Weights of a small CTC image transcriber.
Model: 5.17M parameters, norm batchnorm, depths [4, 7, 7], widths [80, 128, 240].
Training: muon at rate 0.0048, 3500 steps.
Data: trained on short English words printed on busy colour backdrops, 90422 training examples, 2.5 epochs.
Rows from block 7, named by matrix and row number. Each number is 50 + 12 x the weight over its row's rms, rounded and kept within 0 to 99. All counts start at 0. After the name is the row's rms in percent of the matrix's.
# c3: 3x3 conv (model.blocks.7.c3.weight, 128x128x3x3), inputs 90-99, a 3x3 kernel for each
c3.68 100:45 53 52 68 63 62 43 46 48 43 49 59 47 48 51 47 46 57 67 39 24 32 53 32 36 57 35 35 30 58 42 44 53 45 44 46 72 62 56 37 49 65 53 58 51 46 42 37 58 66 32 62 67 37 69 44 47 54 51 40 66 42 46 48 40 47 56 61 51 63 80 64 62 50 60 52 51 45 44 60 54 61 72 35 58 75 34 48 78 41
c3.69 103:59 42 27 63 31 25 53 64 52 49 41 50 59 45 53 48 67 58 52 48 49 57 39 44 62 55 37 53 54 49 41 56 61 29 46 36 50 56 45 52 46 67 69 45 39 56 72 66 41 36 42 44 36 36 41 49 56 59 23 54 53 47 73 50 53 45 51 58 46 48 71 41 43 56 54 40 66 53 63 57 54 61 59 73 37 54 42 59 72 30
c3.70 099:50 39 57 40 37 45 60 62 63 47 45 47 42 50 45 52 64 45 49 43 46 56 67 49 63 55 82 57 36 44 50 44 57 64 64 65 63 74 66 31 45 52 34 29 60 64 55 52 39 34 39 68 59 47 45 41 67 37 42 43 72 62 67 33 54 44 59 53 33 72 46 77 64 65 70 51 41 41 56 46 34 45 58 44 53 57 52 56 44 56
c3.71 097:51 63 47 50 46 49 82 61 64 51 56 53 49 51 41 51 54 36 31 57 55 45 44 53 71 39 72 59 66 37 46 41 28 78 71 47 43 57 59 71 54 70 75 41 62 77 37 29 56 44 40 64 51 32 49 48 39 63 77 21 52 76 50 59 49 65 46 44 50 61 43 54 59 57 46 60 48 44 56 53 54 74 52 50 67 57 31 56 56 41
c3.72 099:46 57 62 40 56 49 44 54 67 49 42 49 53 41 53 50 47 51 59 62 49 53 60 53 55 63 47 44 60 51 40 69 69 30 50 69 49 52 62 57 45 58 51 41 45 37 42 58 32 58 66 25 46 65 45 38 53 46 46 48 35 36 60 46 51 49 40 31 35 45 41 35 49 57 39 39 58 58 52 60 49 54 40 50 46 37 45 56 40 59
c3.73 100:55 71 58 44 44 56 45 35 25 45 54 53 32 30 72 49 39 38 45 62 51 13 46 62 67 50 53 44 59 34 43 44 36 39 40 54 68 57 36 74 71 52 15 32 48 62 38 66 39 55 77 31 49 52 29 57 47 27 50 35 52 61 49 39 49 42 31 41 50 30 62 49 38 67 40 37 49 56 56 59 78 48 50 32 69 52 63 57 48 54
c3.74 101:35 39 53 51 49 57 54 54 66 43 40 44 46 48 56 58 49 26 69 50 46 56 69 47 31 88 59 47 43 35 54 48 45 75 51 48 65 80 64 33 62 59 14 49 68 59 51 50 57 41 35 74 29 47 35 39 45 48 51 51 53 48 42 57 72 69 53 54 42 28 30 45 50 61 65 51 45 57 50 37 43 37 53 52 59 49 45 56 27 54
c3.75 102:45 39 63 40 38 40 60 60 54 42 70 76 30 47 39 60 47 55 56 42 59 34 41 68 39 52 67 37 46 52 53 52 42 50 44 36 36 35 40 54 66 64 37 44 49 50 47 52 56 56 53 61 50 54 60 47 88 63 52 47 51 66 53 60 54 28 42 43 35 50 33 33 41 45 55 31 34 36 41 53 57 45 55 33 67 48 65 67 48 42
c3.76 105:46 33 32 35 40 54 53 56 49 65 48 40 48 46 45 58 66 50 56 53 46 65 43 53 49 50 46 56 44 41 52 50 53 33 56 40 62 62 81 35 37 41 55 47 66 73 42 47 46 33 45 59 49 51 61 55 62 45 41 22 57 34 59 47 39 59 83 45 76 68 68 38 65 53 52 59 62 39 51 61 54 49 47 51 48 57 50 45 74 53
c3.77 095:49 33 52 50 47 42 48 41 34 57 39 54 53 54 35 72 57 37 51 53 34 62 56 60 46 37 36 43 38 57 45 45 62 31 39 64 55 50 39 55 45 62 68 60 86 43 38 31 47 45 44 36 41 48 29 32 36 50 12 51 32 53 74 41 52 65 29 55 42 48 41 44 40 49 43 45 50 35 48 32 40 32 59 45 48 59 60 28 32 29
c3.78 102:53 43 62 49 50 56 44 65 50 43 52 64 37 75 57 51 81 46 62 47 52 56 36 37 56 49 24 54 44 48 63 55 49 55 44 66 46 32 37 35 24 38 62 60 40 64 51 64 44 45 52 43 56 66 51 36 65 42 31 68 31 28 57 27 49 56 35 40 35 59 42 37 43 41 59 38 39 49 33 34 55 37 47 51 49 56 65 58 33 41
c3.79 100:49 51 62 55 47 46 48 60 51 50 62 31 55 38 40 46 49 51 53 50 49 37 51 43 51 53 20 53 16 44 48 60 38 61 67 42 32 48 40 25 42 36 64 44 34 59 51 44 57 33 50 50 34 58 40 39 40 52 54 67 37 44 33 39 38 53 50 43 67 50 54 47 39 41 42 49 44 66 58 56 56 33 37 67 46 67 74 47 49 54
c3.80 103:63 62 50 41 60 51 61 49 54 48 52 45 61 49 44 66 56 59 56 40 49 47 33 45 62 59 52 56 48 53 65 71 43 51 57 65 47 42 35 54 46 43 76 52 51 48 50 41 37 35 37 35 44 50 48 43 25 39 53 45 46 39 72 63 53 38 32 51 63 39 58 46 60 58 41 42 46 47 46 31 62 58 52 57 34 47 76 66 52 56
c3.81 104:51 51 56 41 55 48 35 55 53 62 53 47 68 56 25 62 44 44 36 59 75 29 38 46 48 27 54 30 47 70 32 57 59 45 47 39 32 58 62 42 37 71 48 46 69 58 30 53 58 59 67 41 49 73 49 60 66 53 40 50 54 36 66 39 38 48 51 37 47 52 70 37 52 69 58 51 58 49 33 30 59 41 55 44 49 50 32 50 60 43
c3.82 104:37 48 54 46 39 54 43 44 42 36 45 46 50 42 48 57 70 43 60 53 55 46 50 44 70 51 51 61 39 64 50 46 38 51 62 61 67 65 63 52 64 58 55 38 53 52 52 46 48 51 47 47 51 55 56 58 38 55 52 50 34 44 53 61 67 62 46 64 68 60 58 46 56 43 49 68 43 37 48 55 54 51 49 63 51 49 55 55 53 56
c3.83 103:63 41 57 72 55 61 33 42 38 55 43 47 46 45 42 29 32 39 56 60 61 64 48 51 46 43 76 46 52 19 40 39 53 43 53 53 42 69 67 35 46 49 40 53 61 49 52 67 50 43 72 31 41 63 22 34 63 33 48 07 61 45 51 79 73 52 39 39 52 63 61 50 58 61 59 33 35 41 57 52 62 46 30 44 37 28 67 65 64 51
c3.84 105:42 59 79 55 53 42 54 47 34 54 51 54 59 51 33 50 41 32 57 47 45 30 61 66 44 42 63 53 52 76 45 52 54 54 66 70 46 47 64 44 38 60 55 61 65 46 42 57 71 61 62 57 57 65 69 44 49 56 33 53 53 49 46 58 56 67 47 43 39 48 46 50 39 40 33 50 53 45 71 45 54 70 45 20 69 67 67 63 40 48
c3.85 097:59 60 53 39 46 58 42 49 74 39 41 44 48 54 45 80 57 54 48 55 45 43 42 61 57 45 42 69 61 66 64 50 88 47 21 22 49 45 50 32 44 65 40 53 60 49 51 45 42 30 49 42 46 33 49 44 66 58 60 46 51 71 52 45 40 30 56 57 45 45 45 54 34 48 49 53 59 61 59 51 50 49 48 74 51 66 46 31 20 31
c3.86 098:46 45 35 36 37 62 40 49 47 63 70 55 43 38 58 35 34 52 33 51 38 34 66 22 52 49 45 46 53 27 69 56 30 83 60 52 33 48 71 33 33 58 48 56 38 51 60 30 55 47 37 58 57 48 26 66 46 57 61 55 61 61 71 72 47 33 49 53 49 60 43 44 53 65 48 66 53 68 63 52 45 43 36 24 54 48 39 54 67 53
c3.87 099:33 44 60 52 53 61 49 35 66 61 47 33 67 43 39 62 56 66 42 40 40 28 52 24 36 69 57 57 46 45 55 29 69 49 44 53 50 27 53 51 32 53 56 56 56 33 39 67 43 37 57 50 46 49 36 53 67 50 39 31 54 49 43 55 39 43 44 60 35 51 42 45 61 55 37 35 56 38 36 41 50 48 56 65 29 42 53 65 76 43
c3.88 102:49 59 44 20 33 39 47 48 50 51 38 53 54 44 43 60 57 38 63 59 58 36 47 48 24 40 60 41 40 57 37 54 66 46 55 73 31 34 53 33 39 48 51 69 67 50 58 53 42 47 49 53 60 63 47 70 22 40 71 41 37 52 22 48 34 54 46 42 57 52 55 49 48 54 63 39 41 49 48 63 35 49 45 77 22 50 53 55 57 65
c3.89 102:42 50 54 49 62 68 66 78 89 50 55 38 64 62 54 59 52 59 49 38 58 67 52 48 65 50 49 44 38 56 47 59 41 44 53 67 48 47 57 45 41 39 50 46 59 44 35 70 50 47 65 55 67 66 53 57 55 44 49 60 27 48 77 54 51 39 55 69 54 59 70 37 53 55 54 61 63 55 57 23 41 49 41 48 51 54 79 46 83 71
c3.90 102:44 41 57 54 21 39 37 34 39 45 45 59 64 44 63 55 57 40 56 62 42 48 42 57 48 31 66 63 34 64 33 45 46 54 52 42 32 52 61 32 41 59 47 26 41 39 59 54 36 48 24 34 42 31 38 38 33 52 76 44 61 73 55 44 55 46 50 43 33 37 54 26 56 47 35 52 50 41 65 52 47 52 65 52 36 21 61 30 53 66
c3.91 098:52 52 43 51 49 59 48 45 70 40 42 39 29 29 60 29 35 58 60 48 57 37 43 50 62 46 46 59 41 28 58 39 42 50 37 50 45 40 43 61 44 51 61 47 64 49 62 43 46 56 48 54 49 56 54 69 64 61 36 75 62 30 57 68 49 56 64 46 81 44 54 61 68 41 37 46 49 59 47 55 49 50 43 76 57 38 58 69 45 39
c3.92 098:44 47 51 52 46 44 52 51 59 43 63 66 39 46 46 45 48 56 51 31 32 32 09 33 54 52 52 44 33 69 62 49 39 46 40 45 55 52 50 31 38 69 42 41 63 44 38 25 44 52 36 57 74 44 43 53 09 41 45 13 21 45 48 63 67 63 46 57 81 53 68 69 46 45 40 48 52 48 30 42 49 57 60 29 49 69 35 63 55 55
c3.93 097:62 58 43 56 52 58 56 66 38 53 56 49 32 45 55 40 46 63 41 58 48 43 40 28 62 54 34 52 38 39 28 11 80 46 38 78 63 33 38 80 53 27 48 35 38 54 48 41 60 52 40 63 56 33 38 58 66 42 62 59 52 72 50 47 50 55 41 56 61 54 52 53 64 56 47 55 37 52 51 47 64 52 67 48 35 47 67 36 55 46
c3.94 101:26 27 44 52 45 51 61 58 59 41 42 35 58 49 49 54 33 41 63 63 53 60 50 57 48 47 48 40 69 68 55 66 57 62 45 36 74 55 32 79 30 40 55 49 40 49 54 70 38 45 70 43 31 39 40 34 29 46 55 20 37 45 48 58 79 16 62 68 40 49 43 50 56 61 33 41 50 37 44 60 53 57 84 32 39 37 42 48 55 31
c3.95 099:36 34 39 38 28 41 39 27 40 45 54 54 50 38 53 33 38 36 56 41 52 49 75 28 42 40 64 55 53 34 52 49 42 52 51 82 49 45 55 50 56 45 67 61 41 54 34 50 52 15 64 54 64 75 72 60 55 45 51 62 55 46 38 54 59 50 40 60 42 37 56 44 37 38 53 48 61 57 49 68 39 46 30 55 52 61 62 41 47 78
c3.96 101:67 65 57 47 49 41 54 46 53 58 40 38 42 37 53 40 39 56 39 54 73 43 58 68 34 47 44 46 63 48 23 56 39 29 61 39 54 43 44 74 43 62 58 36 51 52 44 40 46 58 62 36 55 46 42 50 47 39 28 23 38 43 56 49 54 57 22 45 77 40 58 94 53 46 47 53 51 51 60 59 72 64 33 60 52 42 77 44 64 65
c3.97 099:45 52 47 47 52 39 61 67 52 56 43 57 44 39 57 48 55 73 39 53 64 41 48 58 63 58 71 26 54 51 55 39 35 39 51 66 53 53 35 63 58 35 66 55 43 37 39 43 41 50 51 40 36 55 63 37 54 57 45 45 26 43 22 47 41 47 38 17 69 31 61 84 59 62 50 49 56 53 62 54 59 49 60 45 53 35 30 45 49 82
c3.98 101:75 39 52 67 47 50 44 40 45 46 54 56 53 51 28 50 50 35 45 58 46 39 54 42 41 58 48 45 38 60 63 50 69 49 53 51 59 49 61 47 64 48 49 63 50 66 49 48 51 61 51 42 43 41 80 48 40 60 65 36 51 46 39 58 60 37 59 44 66 70 34 35 59 38 63 40 11 56 40 30 52 59 38 68 65 49 33 29 32 48
c3.99 098:57 47 36 56 45 50 62 66 46 60 40 58 70 41 59 69 46 70 49 38 48 62 46 63 49 45 48 51 53 14 51 46 44 29 41 29 52 32 60 57 47 53 29 56 64 50 66 62 48 50 34 60 49 42 49 64 46 60 37 57 36 35 49 69 61 44 61 70 55 53 60 46 45 39 58 50 58 50 37 48 43 57 44 31 42 29 41 41 50 53
c3.100 096:56 44 46 70 40 41 53 47 33 31 40 32 33 48 45 42 43 66 34 50 71 30 43 74 42 60 76 48 50 64 35 46 59 40 42 67 44 42 46 34 45 37 35 51 13 47 50 53 51 49 42 39 37 66 87 52 53 66 52 48 61 44 54 50 34 46 69 45 60 28 39 49 56 44 31 49 50 50 47 53 44 55 61 29 43 57 34 42 54 65
c3.101 100:59 29 45 46 55 58 53 50 39 51 38 38 43 44 48 58 39 51 31 40 49 39 62 78 35 84 57 44 57 65 47 37 70 36 42 45 52 44 60 20 34 50 30 51 54 56 51 55 58 48 66 62 54 51 57 47 39 68 49 35 53 64 44 56 59 43 51 51 39 40 38 41 66 61 54 49 49 51 32 50 43 48 44 53 64 66 35 36 37 58
c3.102 096:43 37 47 58 49 58 39 54 48 54 40 57 62 45 66 37 28 54 31 58 53 48 65 63 52 46 63 51 64 62 40 52 49 56 55 52 17 61 52 39 62 32 66 52 26 57 47 44 63 51 33 55 49 40 55 64 44 62 52 39 64 46 54 57 75 47 66 48 63 47 47 68 62 73 62 42 34 55 38 38 61 54 49 25 45 22 33 40 45 50
c3.103 100:53 35 41 45 65 30 37 56 27 52 55 61 47 70 48 41 54 73 47 41 47 50 59 60 38 27 47 24 62 81 39 48 61 34 36 52 35 45 60 39 31 55 61 58 43 63 58 61 45 60 51 40 51 52 67 32 27 45 56 39 55 78 62 34 73 59 40 46 77 58 28 45 44 52 46 55 57 39 51 55 60 34 47 57 65 51 54 42 41 72